{"crop_scale_min": 0.8, "task": "deblurring", "norm": "none", "hidden_act": "leaky_relu", "depths": [8], "stem": "single", "residual_init": "zero_last", "learning_rate": 0.002, "precondition_frequency": 10, "merge_dims": true, "lr_schedule": "cosine", "final_lr_fraction": 0.1, "adamw_weight_decay_other_params": 0.01}
Rows from block 5, named by matrix and row number. Rows with one number belong to one channel. Each number is 50 + 10 x the weight over its row's rms, rounded and kept within 0 to 99. All counts start at 0. After the name is the row's rms in percent of the matrix's.
# convs0: first 3x3 conv (model.blocks.5.convs.0.weight, 64x64x3x3), inputs 42-48, a 3x3 kernel for each
# convs1: second 3x3 conv (model.blocks.5.convs.1.weight, 64x64x3x3, transposed), outputs 42-48, a 3x3 kernel for each
convs0.1 096:67 45 45 83 52 43 72 55 33 48 46 41 57 37 45 56 59 51 37 46 46 55 43 51 42 50 56 55 62 62 49 60 50 47 51 45 36 48 60 52 54 38 47 38 72 46 59 43 48 38 68 55 71 51 59 43 50 59 27 37 54 37 61
convs1.1 094:55 57 47 43 38 21 53 60 39 55 48 37 50 63 49 59 49 34 56 43 46 59 31 58 57 46 70 45 52 59 32 76 45 45 33 34 38 63 49 48 45 52 49 32 59 42 36 52 43 44 50 56 55 55 30 64 41 47 73 65 36 45 44
convs0.2 095:44 54 48 55 39 51 37 66 55 43 47 41 67 71 57 49 54 62 54 56 42 56 49 45 53 42 41 68 37 51 55 68 24 44 30 37 46 53 49 40 45 54 47 19 50 33 11 38 41 25 08 55 67 31 47 49 48 34 33 54 57 63 41
convs1.2 142:66 28 60 53 71 38 43 59 66 39 53 48 61 47 29 50 51 43 63 43 38 53 45 54 59 56 55 58 41 40 73 32 54 63 43 34 26 63 38 42 56 52 65 45 69 41 26 30 92 42 65 66 61 68 71 46 38 51 63 56 45 38 42
convs0.3 092:46 44 63 47 43 55 45 50 56 39 53 39 37 50 42 66 49 42 54 68 44 38 31 44 53 74 39 67 41 37 41 41 54 43 57 50 63 50 58 42 49 59 39 64 37 57 48 44 49 47 52 50 32 53 50 60 52 40 39 61 37 59 59
convs1.3 089:58 46 59 53 59 55 45 35 43 54 35 40 58 54 67 55 37 41 59 35 52 39 47 51 53 47 55 53 43 56 48 43 54 49 70 50 68 52 56 36 53 49 39 46 29 50 72 43 45 51 45 58 52 39 47 49 60 64 44 65 38 46 39
convs0.4 096:44 52 52 24 28 50 44 63 59 53 50 39 52 51 38 53 48 46 43 44 51 48 69 46 54 46 55 48 52 58 52 37 55 59 60 52 55 44 55 33 43 52 45 46 63 50 56 43 46 50 58 50 49 45 61 54 34 50 54 58 60 58 56
convs1.4 156:52 36 56 29 71 67 38 55 40 61 60 45 73 45 38 71 50 53 66 62 57 64 45 55 38 43 53 54 52 52 48 55 52 59 45 41 36 51 51 49 60 58 52 48 50 49 58 51 46 64 60 47 40 46 54 77 52 41 49 59 50 51 56
convs0.5 115:29 34 61 56 58 31 49 51 52 47 43 62 55 55 52 46 43 46 62 60 57 51 32 61 51 56 35 48 36 40 62 64 62 34 34 39 52 30 49 44 67 63 52 42 44 53 24 44 59 92 66 52 21 41 44 70 69 55 29 30 44 49 57
convs1.5 106:56 64 64 44 62 55 60 40 47 82 73 59 50 59 64 59 62 62 74 65 50 51 40 45 45 56 55 62 45 55 61 48 66 63 73 85 46 29 41 63 61 54 51 58 62 59 46 47 50 55 46 62 47 57 46 44 53 58 57 62 42 62 68
convs0.6 106:51 41 47 72 58 38 51 33 53 65 54 43 52 36 45 40 50 56 69 37 41 54 32 65 28 51 53 45 57 44 56 53 37 54 31 55 39 67 60 65 57 51 57 48 36 41 45 52 55 72 40 56 39 48 59 63 49 67 51 37 40 30 63
convs1.6 099:70 64 70 53 66 75 47 70 57 79 83 52 61 51 53 57 49 43 55 72 64 60 49 58 60 43 47 56 55 55 55 43 72 67 66 63 48 39 38 40 55 45 43 35 46 39 42 40 38 59 37 35 40 31 61 52 48 72 54 42 53 50 40
convs0.7 115:41 53 56 44 62 54 52 53 55 56 53 61 53 39 57 52 52 50 48 58 41 62 43 55 55 30 53 45 43 68 35 56 62 59 58 38 53 41 49 70 31 62 51 57 47 60 43 52 61 06 94 51 47 59 45 47 43 53 69 40 57 42 45
convs1.7 108:35 46 38 47 59 40 55 52 61 58 55 51 48 33 51 33 46 54 33 52 51 33 55 49 45 48 36 51 53 56 45 68 38 61 51 53 73 43 63 71 50 61 43 46 47 48 52 49 51 50 46 46 46 48 49 62 57 44 57 43 49 57 55
convs0.8 098:44 56 56 28 67 40 48 52 47 38 52 59 62 59 65 44 61 50 47 50 56 55 46 57 47 52 50 59 46 43 63 63 44 42 46 55 59 62 45 41 41 35 68 55 58 45 43 48 41 77 50 43 80 43 39 50 39 65 37 42 63 56 68
convs1.8 089:45 45 32 59 50 55 50 44 65 53 55 46 36 43 34 47 51 43 47 45 40 38 56 59 41 83 44 47 67 53 61 37 38 58 53 24 60 53 37 54 62 31 46 42 38 64 33 41 51 00 49 69 64 62 40 69 49 48 66 47 50 42 57
convs0.9 100:52 38 55 49 46 42 70 56 65 45 33 45 28 75 52 54 40 57 47 39 49 50 41 51 58 41 50 48 55 47 52 43 44 51 38 43 63 57 46 39 35 57 72 44 44 40 60 56 49 60 53 48 53 60 48 49 56 60 49 52 64 49 60
convs1.9 094:49 62 55 28 59 42 44 47 58 49 53 44 62 22 60 60 74 48 48 53 76 46 61 42 45 51 44 56 64 58 46 43 46 54 66 49 64 49 46 43 48 61 50 49 35 44 43 45 62 34 64 57 30 49 39 58 50 42 59 48 42 37 45
convs0.10 088:65 48 42 60 63 30 59 72 59 53 39 43 50 48 41 42 36 54 44 56 52 47 36 54 52 53 56 74 84 46 46 37 30 67 53 45 68 59 65 42 51 51 51 26 63 61 35 59 60 32 54 57 50 65 58 50 48 48 38 23 70 60 52
convs1.10 100:49 56 47 55 41 56 47 26 53 47 49 54 65 43 58 52 72 39 43 54 39 59 54 43 65 49 42 48 53 58 65 34 48 39 54 63 54 54 56 45 52 56 35 79 24 56 36 52 44 53 65 45 47 32 66 53 46 57 18 43 43 69 45
convs0.11 096:43 73 49 49 53 44 32 64 43 58 69 52 67 34 59 34 62 25 60 51 68 56 51 56 59 53 57 39 26 38 38 60 31 45 48 48 32 38 56 48 69 54 62 35 54 57 50 45 52 46 52 51 39 42 51 57 48 51 54 71 41 53 39
convs1.11 088:58 32 59 48 49 55 50 24 48 54 37 60 38 67 35 50 45 40 43 39 40 44 50 40 41 51 56 42 42 40 54 36 52 48 78 50 56 59 42 48 39 42 45 59 69 62 67 60 44 53 32 63 57 46 47 51 60 41 44 38 50 62 58
convs0.12 110:51 46 51 44 41 50 51 51 46 56 62 57 43 46 48 44 41 47 45 64 65 41 21 49 74 50 36 55 41 43 55 67 49 53 50 47 49 58 56 54 46 42 50 65 52 48 49 56 51 37 48 46 50 57 43 35 41 55 63 55 48 57 62
convs1.12 127:47 39 54 54 46 54 52 58 71 52 75 57 52 51 66 59 69 70 52 48 34 60 53 57 45 56 53 58 46 46 54 60 52 49 50 58 47 40 30 63 58 60 62 57 62 43 52 51 50 58 53 55 49 55 49 66 51 40 38 52 55 50 58
convs0.13 103:48 61 57 65 42 44 41 46 63 39 55 43 39 62 40 64 50 64 50 49 58 47 49 45 44 52 55 58 47 38 61 45 40 62 55 53 40 55 53 50 37 58 61 68 42 36 57 37 49 49 50 57 39 50 38 54 60 42 50 55 69 53 52
convs1.13 092:36 43 58 59 71 31 48 44 56 52 56 40 53 37 55 62 51 56 55 54 69 42 37 60 44 67 31 55 45 41 57 52 57 64 54 40 57 46 50 50 57 50 59 53 45 58 60 40 51 38 63 50 47 68 65 38 34 63 46 45 50 49 50
convs0.14 094:37 58 54 42 39 38 36 66 64 43 59 39 42 70 47 50 45 37 41 59 43 44 50 66 55 45 62 67 50 52 51 51 47 43 44 38 56 41 37 58 57 56 44 57 50 46 63 47 65 39 68 52 46 39 38 41 49 47 44 55 56 56 69
convs1.14 090:49 40 53 55 54 52 62 46 60 48 53 45 50 52 35 64 62 42 47 37 37 52 34 52 53 36 53 47 76 32 54 35 52 49 67 48 57 28 70 25 45 32 71 63 46 60 56 48 43 32 21 62 41 59 48 44 47 51 62 48 44 64 45
convs0.15 120:63 65 39 39 18 49 42 72 57 43 44 50 51 51 55 60 54 47 45 28 47 51 82 57 58 29 49 51 53 47 53 44 58 52 55 53 59 49 47 48 41 52 42 50 52 47 55 47 54 37 52 50 58 53 52 49 45 44 48 56 67 66 47
convs1.15 111:71 77 53 74 57 67 49 48 53 35 41 48 43 55 52 36 34 47 40 41 62 53 64 39 54 52 53 44 50 52 57 62 57 50 50 48 53 80 51 45 49 39 43 51 42 54 50 47 52 41 48 50 58 46 40 30 47 64 46 59 44 39 48
convs0.16 087:56 51 43 40 43 58 57 55 56 38 47 53 63 46 54 43 49 53 45 41 46 57 54 47 63 53 51 64 69 89 58 41 51 35 54 68 56 50 59 24 50 22 75 46 43 58 45 56 63 35 64 39 29 41 48 49 40 47 48 52 50 60 61
convs1.16 085:59 57 43 40 81 58 40 53 41 55 34 60 62 52 44 48 59 61 39 52 41 33 43 38 49 53 57 58 48 43 60 12 34 63 48 74 57 50 51 73 47 77 63 68 60 63 32 65 57 43 61 63 57 48 46 59 53 50 56 59 46 71 58
convs0.17 103:59 58 59 50 31 60 59 35 33 55 41 59 55 51 52 54 58 46 44 63 57 37 62 66 46 32 49 59 37 37 50 74 37 56 44 63 50 44 56 48 73 53 40 45 61 43 43 55 43 57 30 48 61 62 48 41 46 55 57 48 61 37 42
convs1.17 115:54 52 61 62 62 59 53 52 58 32 56 55 30 48 52 47 46 47 60 43 40 47 60 40 49 44 46 44 40 43 54 45 44 44 42 66 56 67 52 52 81 41 48 48 51 63 62 42 46 70 49 55 46 53 77 49 36 82 68 47 48 44 52
convs0.18 106:51 62 46 46 59 67 40 49 51 51 50 45 45 58 52 52 57 58 56 50 56 59 50 41 46 56 50 34 27 67 23 14 58 52 58 54 50 45 45 59 45 41 58 64 40 62 61 45 64 14 53 59 53 48 51 44 38 50 62 53 51 60 50
convs1.18 136:46 43 49 54 60 25 52 53 57 47 42 48 61 42 49 48 52 59 41 39 58 53 72 51 55 36 42 40 63 49 60 60 49 51 42 40 48 71 62 54 18 57 55 55 32 50 67 57 55 03 56 54 74 56 54 66 53 39 38 54 49 49 44
convs0.19 090:79 37 43 42 59 46 46 45 49 44 65 65 51 46 59 50 61 50 32 52 60 54 64 46 45 46 53 76 37 76 64 52 60 41 28 35 70 36 40 48 52 50 37 59 49 52 59 61 65 44 53 63 59 50 43 40 42 52 56 50 32 31 26
convs1.19 091:69 43 57 59 43 44 54 56 30 37 47 47 74 46 41 55 44 23 32 39 52 61 43 51 48 50 74 58 72 46 60 41 61 52 39 31 57 54 43 50 48 44 44 60 31 53 47 63 37 33 56 30 36 47 67 59 61 81 47 53 53 40 45
convs0.20 089:55 44 46 40 50 71 63 43 33 38 47 46 63 48 52 38 47 64 43 30 55 30 49 47 51 46 65 64 59 48 47 33 62 41 64 53 54 55 48 41 44 40 57 77 52 56 58 52 47 56 46 34 44 67 42 41 64 42 50 54 53 60 46
convs1.20 083:54 62 40 37 42 47 44 50 45 42 70 59 58 45 42 31 33 49 52 46 57 52 51 63 61 64 40 42 55 52 44 54 45 45 39 45 51 73 56 52 44 53 60 34 48 54 50 52 46 46 50 42 49 52 50 39 52 76 49 52 47 43 48
convs0.21 095:51 46 41 57 36 65 52 63 44 33 41 50 58 53 42 42 38 53 49 47 41 43 60 61 69 53 45 55 65 29 22 32 53 53 58 41 60 49 53 32 51 42 58 48 42 47 46 52 43 66 58 42 24 48 61 54 51 43 19 40 58 54 48
convs1.21 088:50 38 55 31 39 36 60 61 48 45 73 61 58 32 62 46 52 67 52 42 42 59 65 63 46 45 60 61 46 55 48 39 60 52 66 57 62 51 37 54 56 74 56 41 65 49 79 31 53 45 73 36 52 45 58 62 55 54 76 58 43 42 40
convs0.22 097:55 22 47 57 34 34 85 70 46 48 40 62 45 51 50 58 49 48 48 62 52 50 49 51 58 40 45 47 55 48 39 55 43 58 40 44 55 41 59 39 48 43 63 51 40 57 57 48 52 53 47 62 40 50 57 57 47 53 61 57 49 52 57
convs1.22 099:69 51 59 45 36 58 39 36 52 64 64 40 60 61 50 40 74 59 58 48 51 65 49 46 48 54 48 56 42 43 47 44 45 42 56 62 49 59 38 63 51 38 56 53 50 41 50 49 46 36 41 60 42 47 40 46 56 35 39 66 41 55 51
convs0.23 095:40 51 59 47 63 55 33 47 56 57 57 46 46 48 52 53 48 55 47 53 45 40 49 49 38 39 57 49 47 70 53 50 52 49 62 55 45 41 46 50 66 49 52 67 51 39 32 56 54 34 66 56 42 73 54 48 40 46 44 58 54 59 73
convs1.23 089:35 60 57 47 58 44 40 55 54 63 56 36 49 56 46 58 54 50 69 44 40 43 68 49 49 51 50 52 39 46 43 50 64 41 58 43 45 33 48 44 54 49 49 55 54 39 59 45 42 42 43 53 65 48 39 54 43 37 57 59 53 46 43
convs0.24 098:38 63 53 41 48 47 37 42 51 56 40 47 69 67 43 65 53 58 52 52 61 52 64 43 49 34 59 46 48 34 60 53 54 48 29 47 46 53 51 60 48 57 54 48 42 46 60 49 58 42 70 54 49 40 34 67 50 54 47 50 52 42 42
convs1.24 092:49 55 59 54 52 46 53 51 62 52 53 40 44 36 37 47 36 38 38 48 43 39 61 63 43 38 60 52 66 49 47 37 36 67 35 48 55 33 59 40 55 48 29 46 52 52 54 48 47 32 39 46 36 62 47 50 41 54 36 36 54 57 45
convs0.25 100:41 51 33 56 43 44 48 49 58 49 55 57 47 51 37 44 43 45 54 70 59 54 41 44 51 59 44 66 72 56 48 63 52 49 54 38 59 62 61 42 58 51 45 52 47 54 41 44 46 61 49 54 44 44 53 42 57 60 60 59 48 52 69
convs1.25 097:34 40 58 44 65 42 68 48 51 55 52 59 51 57 71 50 51 56 47 35 40 62 48 49 40 52 53 48 28 57 55 37 70 44 45 61 30 23 37 52 61 52 38 52 53 52 36 39 56 48 46 57 64 50 57 65 53 47 47 47 60 65 52
convs0.26 090:59 31 47 38 67 62 60 37 34 40 44 66 48 35 70 46 55 61 55 52 46 45 44 46 52 40 59 45 70 48 35 61 35 71 83 57 41 51 51 54 45 36 60 59 64 47 26 41 30 57 46 58 61 53 50 48 70 39 54 43 59 72 48
convs1.26 085:54 62 47 46 48 22 41 61 47 63 52 34 31 54 57 58 56 40 66 53 50 59 55 45 44 53 48 53 38 34 46 58 59 60 31 39 42 47 39 50 51 39 47 43 61 46 43 42 54 53 45 71 60 52 46 25 40 57 55 61 35 40 47
convs0.27 092:48 52 40 56 72 59 51 62 54 74 59 50 48 41 50 58 60 61 58 50 42 50 38 54 50 50 37 30 51 42 43 66 40 63 51 63 45 37 41 56 57 53 52 61 46 48 58 51 49 68 43 38 47 51 38 56 52 64 51 54 43 63 53
convs1.27 087:61 35 58 36 42 60 51 51 48 43 30 52 30 51 46 42 42 57 54 35 56 27 65 53 51 54 35 49 32 36 60 34 66 47 42 71 39 38 56 58 51 41 51 57 47 43 40 60 52 43 52 43 41 43 49 34 62 44 48 36 45 48 56
convs0.28 087:50 40 52 56 57 42 60 56 38 55 50 37 42 60 49 44 37 53 49 34 66 50 35 69 33 53 57 25 41 38 27 54 39 37 47 42 41 46 58 55 59 47 48 41 47 66 57 46 46 49 50 30 51 59 57 48 54 65 56 34 47 47 49
convs1.28 081:55 53 43 42 45 38 44 51 41 52 47 54 51 36 44 56 64 69 35 49 46 65 51 37 50 54 43 49 62 61 47 30 62 52 55 61 53 49 43 38 42 57 37 66 57 37 44 58 50 49 56 37 55 44 52 62 63 61 51 40 26 55 52
convs0.29 092:66 70 40 58 32 58 50 66 43 54 48 52 21 60 50 56 57 40 47 35 42 44 66 48 52 44 51 54 49 39 51 51 39 43 30 62 41 35 53 71 49 46 53 57 48 60 54 58 52 60 48 44 53 43 52 37 44 62 47 56 40 45 46
convs1.29 084:44 43 63 35 55 47 75 26 50 66 44 56 40 40 73 50 55 57 53 59 57 52 41 61 59 59 68 48 64 60 55 61 53 53 43 46 46 38 33 53 70 44 43 61 47 53 51 57 52 42 55 35 40 53 62 71 58 45 43 39 61 55 34
convs0.30 110:41 42 59 57 57 51 48 39 47 56 59 53 47 31 48 31 48 53 65 52 44 38 34 51 42 64 56 51 53 47 53 44 52 43 54 55 56 62 62 50 52 42 42 45 43 49 56 45 64 51 44 33 30 61 57 51 54 48 40 58 36 55 54
convs1.30 107:55 47 57 55 59 48 66 70 47 57 81 52 68 49 63 52 71 71 44 58 51 45 52 66 39 40 54 45 58 48 61 47 57 52 72 55 48 36 40 54 51 50 58 46 57 52 48 54 47 61 54 46 56 46 66 79 57 54 42 42 47 60 55
convs0.31 101:38 43 51 45 33 57 52 68 52 40 41 38 68 56 53 59 63 64 48 49 43 68 70 56 46 47 53 77 60 44 62 54 40 40 59 47 43 48 51 54 58 46 48 41 42 45 46 48 56 72 62 43 31 51 65 59 58 30 47 47 65 43 50
convs1.31 105:61 68 60 41 56 60 51 26 33 48 41 37 44 64 36 51 41 39 56 45 54 40 45 39 69 55 51 40 46 50 48 50 51 47 57 51 50 66 60 43 54 40 50 47 46 58 46 46 49 57 43 46 56 48 54 49 58 65 72 68 39 48 46
convs0.32 102:54 54 53 37 51 42 42 59 54 50 33 36 63 61 51 55 55 32 57 39 53 63 68 53 52 37 53 39 46 67 60 59 45 44 48 44 45 55 60 45 57 48 51 50 49 59 37 43 54 48 57 58 39 48 50 70 66 28 47 62 43 39 51
convs1.32 097:43 40 65 65 41 52 61 59 65 65 55 47 41 46 62 53 57 49 48 57 39 48 44 59 37 48 53 46 40 38 45 53 54 43 41 52 47 13 36 52 62 62 47 51 60 52 54 46 55 46 38 66 64 55 35 37 49 45 50 56 59 42 50
convs0.33 105:47 55 43 53 52 42 70 30 55 59 46 43 71 26 63 61 31 55 55 37 55 65 30 58 52 49 52 44 52 53 48 49 46 58 50 58 48 39 59 52 49 58 50 46 50 51 45 49 41 53 52 38 56 54 57 33 53 71 32 59 51 35 60
convs1.33 083:50 47 37 57 49 50 50 49 55 42 46 42 42 73 39 66 54 52 42 38 56 30 61 48 51 57 52 36 34 39 49 56 50 53 56 47 49 49 35 48 65 45 53 56 49 57 48 49 57 39 49 52 60 47 64 37 60 59 56 27 61 67 48
convs0.34 084:49 40 64 59 34 46 60 36 63 60 48 31 34 68 44 58 57 43 52 36 49 68 46 53 57 40 52 46 50 56 46 43 48 45 46 55 61 47 54 57 44 53 46 48 61 43 46 41 61 62 31 53 47 63 52 52 54 48 58 55 34 42 59
convs1.34 089:45 72 44 44 55 53 25 63 58 51 44 45 68 34 40 70 42 49 75 53 55 43 46 37 61 56 35 47 51 59 38 50 45 42 34 54 25 63 52 55 65 43 50 52 48 45 47 53 56 52 49 45 52 49 69 47 59 54 63 69 47 46 51
convs0.35 092:56 38 49 77 32 48 69 62 57 49 48 55 52 58 41 39 32 37 50 35 42 62 55 51 49 43 52 50 53 27 60 54 33 56 45 58 57 45 48 64 72 57 80 44 34 44 59 55 40 60 37 57 49 31 48 49 40 61 42 44 72 50 59
convs1.35 089:38 44 40 48 43 39 58 60 59 53 77 39 66 29 71 46 62 39 46 62 32 46 51 48 65 42 61 43 53 47 52 33 39 60 62 62 53 63 33 40 24 26 52 60 38 58 49 37 52 44 57 43 45 58 49 49 37 46 45 46 54 61 54
convs0.36 100:28 43 62 68 50 31 49 46 54 42 50 50 57 48 46 46 49 59 59 47 49 40 44 60 50 56 41 47 28 42 52 38 53 53 56 47 51 27 48 49 74 47 55 39 38 47 15 52 58 81 59 49 24 57 53 81 63 45 25 42 43 51 47
convs1.36 093:54 41 45 63 51 43 41 51 63 30 41 40 60 59 43 45 57 53 21 23 46 53 65 70 50 51 39 43 48 47 57 64 44 67 57 49 39 75 71 56 27 63 59 58 46 42 66 48 55 35 52 47 62 44 68 60 55 48 48 39 50 39 39
convs0.37 112:47 46 52 37 46 59 56 42 47 49 52 40 45 43 56 48 57 51 64 44 27 52 72 50 31 57 62 36 15 71 70 24 45 47 73 51 40 41 60 69 48 50 41 64 39 42 55 71 61 22 36 63 76 37 58 59 40 46 58 52 39 57 52
convs1.37 106:66 62 59 51 55 55 30 54 48 39 31 54 53 44 51 36 43 49 50 40 43 45 57 42 46 49 37 57 66 50 72 49 52 68 55 52 47 70 57 51 39 42 59 54 46 41 51 51 54 36 51 70 44 43 74 49 65 59 60 47 50 46 39
convs0.38 084:63 39 57 92 40 64 80 64 51 53 50 49 64 50 55 49 40 46 52 37 55 49 52 40 48 53 38 43 58 68 57 59 89 52 71 74 57 54 43 54 56 41 57 48 52 37 39 56 49 46 49 34 48 58 56 50 35 69 61 60 65 51 51
convs1.38 086:43 44 33 23 54 18 46 46 45 64 56 52 44 35 59 54 43 55 69 59 56 61 64 44 32 58 63 51 55 58 32 55 25 31 62 68 49 64 54 53 34 45 54 46 47 45 58 65 57 61 64 56 57 57 47 52 39 45 33 27 56 57 57
convs0.39 101:54 38 52 57 68 52 43 35 40 70 73 57 44 46 45 51 48 36 44 54 51 52 42 62 53 50 53 61 45 47 58 45 51 55 55 54 36 36 41 54 56 71 54 35 57 41 32 66 42 38 65 49 48 56 48 42 71 63 45 33 53 57 56
convs1.39 091:56 67 50 42 45 62 42 52 43 50 45 43 40 66 48 50 35 34 53 48 57 58 54 54 54 43 67 43 32 40 45 70 46 56 50 33 47 91 51 33 64 49 52 46 49 55 70 48 36 70 42 45 60 66 42 42 34 76 62 38 51 59 27
convs0.40 125:58 38 44 35 79 57 60 19 38 59 69 49 41 33 58 55 55 48 45 52 63 50 51 29 48 48 59 42 49 50 61 48 59 48 64 58 48 55 50 50 39 41 44 61 54 43 88 50 47 00 49 57 74 54 47 32 50 60 65 52 47 48 50
convs1.40 120:56 55 61 61 68 70 53 66 59 42 43 51 54 56 72 44 69 57 39 43 40 50 49 50 37 45 50 50 54 52 56 68 63 73 50 64 46 58 47 69 57 58 59 57 50 48 61 51 61 50 63 48 53 38 69 69 62 45 50 56 55 31 36
convs0.41 141:49 50 44 59 39 55 67 36 53 53 45 53 61 26 63 50 52 48 64 35 58 54 30 64 53 45 53 40 55 30 55 54 40 61 38 56 53 41 64 45 57 55 53 45 46 38 71 40 36 70 43 48 44 57 71 30 56 69 36 52 50 44 56
convs1.41 118:54 43 56 37 56 65 54 57 52 53 66 54 57 46 63 50 53 54 54 59 52 64 60 53 63 45 49 59 59 54 55 51 63 51 60 71 50 54 57 40 48 51 44 38 42 48 44 51 42 53 52 47 54 52 51 67 52 54 54 59 52 58 68
convs0.42 094:48 45 56 38 61 45 44 52 62 47 60 50 48 56 58 44 60 56 40 47 50 53 34 64 49 53 45 49 48 30 34 71 53 61 49 59 48 38 51 65 50 64 58 32 50 54 38 60 54 53 51 68 41 66 47 37 68 62 46 48 41 63 37
convs1.42 084:47 69 55 40 46 65 46 60 54 42 51 51 48 60 48 52 29 44 59 44 56 37 63 33 45 59 47 46 47 40 65 47 58 51 51 56 44 70 54 34 43 50 46 58 44 47 46 44 55 46 56 56 47 34 60 51 54 42 64 50 41 62 51
convs0.43 085:61 56 63 68 60 59 42 25 46 45 52 54 29 43 49 48 51 43 67 63 59 51 62 49 63 63 62 41 41 52 43 34 41 47 25 38 58 55 49 45 45 49 37 37 36 46 50 50 50 65 46 64 54 61 55 50 38 42 54 46 43 59 48
convs1.43 130:70 43 35 37 53 49 51 57 48 44 64 51 44 57 50 53 37 57 42 75 40 57 36 56 55 42 44 51 50 50 55 55 44 36 61 48 45 58 53 57 58 45 47 50 47 45 65 36 51 45 61 51 51 47 50 46 38 58 68 42 42 46 48
convs0.44 092:47 62 53 31 26 39 55 62 54 57 41 58 52 40 49 42 52 48 61 46 47 50 51 57 44 51 56 50 55 45 49 41 42 34 36 39 67 52 35 52 38 62 62 57 25 37 49 51 51 71 41 51 40 45 55 44 40 47 57 51 54 53 36
convs1.44 094:64 58 47 46 60 67 36 25 45 64 61 60 34 75 52 50 54 31 59 50 54 57 60 34 52 35 45 54 55 58 49 40 47 44 65 43 56 44 38 55 60 43 47 39 44 51 37 31 56 49 58 60 48 43 43 53 52 46 51 50 57 70 48
convs0.45 098:56 51 43 35 72 40 50 47 53 56 43 62 58 14 64 50 51 51 67 46 49 56 57 47 51 59 51 55 60 60 42 55 55 45 51 48 60 52 51 45 54 49 58 52 44 60 61 44 59 34 50 50 51 46 60 43 60 45 44 61 33 53 44
convs1.45 090:47 57 25 89 36 52 60 46 49 44 51 56 16 66 55 39 65 53 40 42 42 57 52 61 53 60 41 55 60 55 47 37 63 37 45 31 56 50 54 73 55 46 48 51 32 47 47 42 53 55 49 59 48 39 54 48 65 70 40 31 44 40 35
convs0.46 088:48 56 45 48 62 59 51 54 37 52 47 45 43 53 53 61 49 47 69 43 50 62 68 60 42 52 49 55 38 58 53 53 62 44 55 42 42 42 49 54 64 37 32 35 53 56 41 45 40 42 51 58 64 50 54 60 53 31 39 54 57 35 47
convs1.46 080:41 49 49 54 56 58 40 55 50 45 51 55 53 71 44 49 38 40 55 38 44 44 64 47 40 60 40 44 44 48 43 48 52 52 32 38 47 72 58 51 62 45 49 49 50 52 52 43 61 39 57 54 52 46 42 54 53 50 50 60 58 46 41
convs0.47 090:58 51 63 39 40 51 60 62 53 38 45 50 58 55 42 44 32 63 43 47 37 52 47 41 46 49 54 38 44 45 41 45 53 54 53 61 50 53 40 54 45 55 54 48 47 51 39 38 37 47 42 52 54 56 50 65 51 43 43 38 41 52 62
convs1.47 090:62 47 47 49 56 63 40 51 38 36 65 68 62 56 36 48 58 70 48 67 56 41 60 47 56 50 48 29 49 33 46 54 54 48 62 56 48 62 58 43 51 39 64 59 70 51 53 48 55 45 67 55 62 39 28 32 44 61 60 56 42 43 60
convs0.48 091:40 63 54 51 35 44 61 38 42 40 49 52 41 26 48 48 54 51 44 57 43 46 43 30 50 54 54 62 52 44 88 64 71 49 49 68 74 46 53 63 47 44 57 68 43 54 60 52 79 59 60 42 41 40 41 26 47 37 58 48 39 50 49
convs1.48 089:64 58 48 65 71 58 51 44 52 46 50 42 76 50 52 58 55 75 41 56 55 39 52 60 35 54 50 50 52 60 42 24 30 56 75 55 46 47 59 43 45 45 58 55 41 57 32 58 45 27 46 50 74 60 58 65 52 51 54 45 56 57 67
convs0.49 099:65 49 62 43 51 42 35 53 35 30 44 55 42 65 51 52 55 45 61 40 32 34 57 57 61 42 45 64 84 68 50 73 44 57 54 44 72 57 34 36 59 52 53 35 45 32 56 59 54 62 53 46 55 59 53 61 45 31 55 47 56 34 48
convs1.49 094:69 50 51 58 60 47 43 65 37 70 47 44 46 51 43 45 45 52 49 53 64 43 46 56 51 66 57 59 45 57 73 30 40 34 27 57 48 53 54 47 57 62 48 42 49 35 31 51 49 26 47 48 47 77 41 55 58 51 42 74 65 41 48
convs0.50 098:46 60 65 31 36 71 41 46 46 47 53 64 62 43 58 41 59 48 46 42 39 58 52 20 54 52 50 52 65 66 56 45 48 50 56 57 37 68 53 51 38 55 40 51 59 45 40 42 45 53 52 56 52 51 58 45 28 50 57 51 62 53 53
convs1.50 095:57 70 45 42 54 50 46 52 60 39 48 53 27 58 59 43 53 60 38 45 37 47 60 45 61 57 40 40 50 46 55 50 35 48 59 43 61 46 50 47 43 52 44 46 49 45 54 52 48 56 46 57 54 46 58 37 44 53 66 31 59 62 53
convs0.51 089:50 45 60 56 37 50 41 68 45 33 58 56 63 47 50 44 39 42 43 45 47 52 50 48 43 55 53 42 25 54 53 55 33 41 52 58 48 44 43 50 53 50 34 53 64 61 63 36 54 51 37 43 69 42 53 49 42 49 59 61 58 34 57
convs1.51 089:46 40 50 37 69 58 39 50 54 38 46 77 48 47 55 51 46 59 41 52 30 38 47 58 59 56 47 44 51 52 66 37 50 42 47 65 66 60 66 74 45 44 44 59 50 60 36 61 69 45 46 57 44 46 41 53 45 54 37 42 58 75 59
convs0.52 098:40 62 63 31 45 67 36 45 49 37 56 43 41 53 49 52 42 53 65 41 27 49 77 35 41 52 64 41 45 70 61 34 52 44 63 56 52 45 62 62 30 48 45 62 46 44 54 39 70 23 56 55 60 37 43 69 38 35 60 56 46 55 51
convs1.52 089:40 47 59 47 51 58 44 54 59 45 62 38 45 55 61 58 48 52 59 58 43 74 36 52 71 52 55 49 41 62 53 64 37 51 53 68 55 50 45 45 76 45 30 51 50 57 41 44 50 66 51 39 53 59 40 60 51 71 51 56 40 56 65
convs0.53 086:47 51 63 55 34 58 59 41 58 51 50 35 55 65 47 48 40 59 40 47 49 27 45 52 47 41 54 51 58 63 57 37 54 49 54 52 47 64 57 47 46 51 45 37 51 39 49 56 56 48 57 57 49 56 45 44 51 51 50 52 53 46 77
convs1.53 107:77 56 44 72 40 48 51 30 55 28 66 49 34 68 60 42 56 51 35 43 48 47 63 49 49 47 53 52 51 42 60 54 48 60 61 38 72 42 48 59 48 56 47 47 39 48 43 45 52 41 59 57 66 56 51 43 46 61 56 42 51 48 50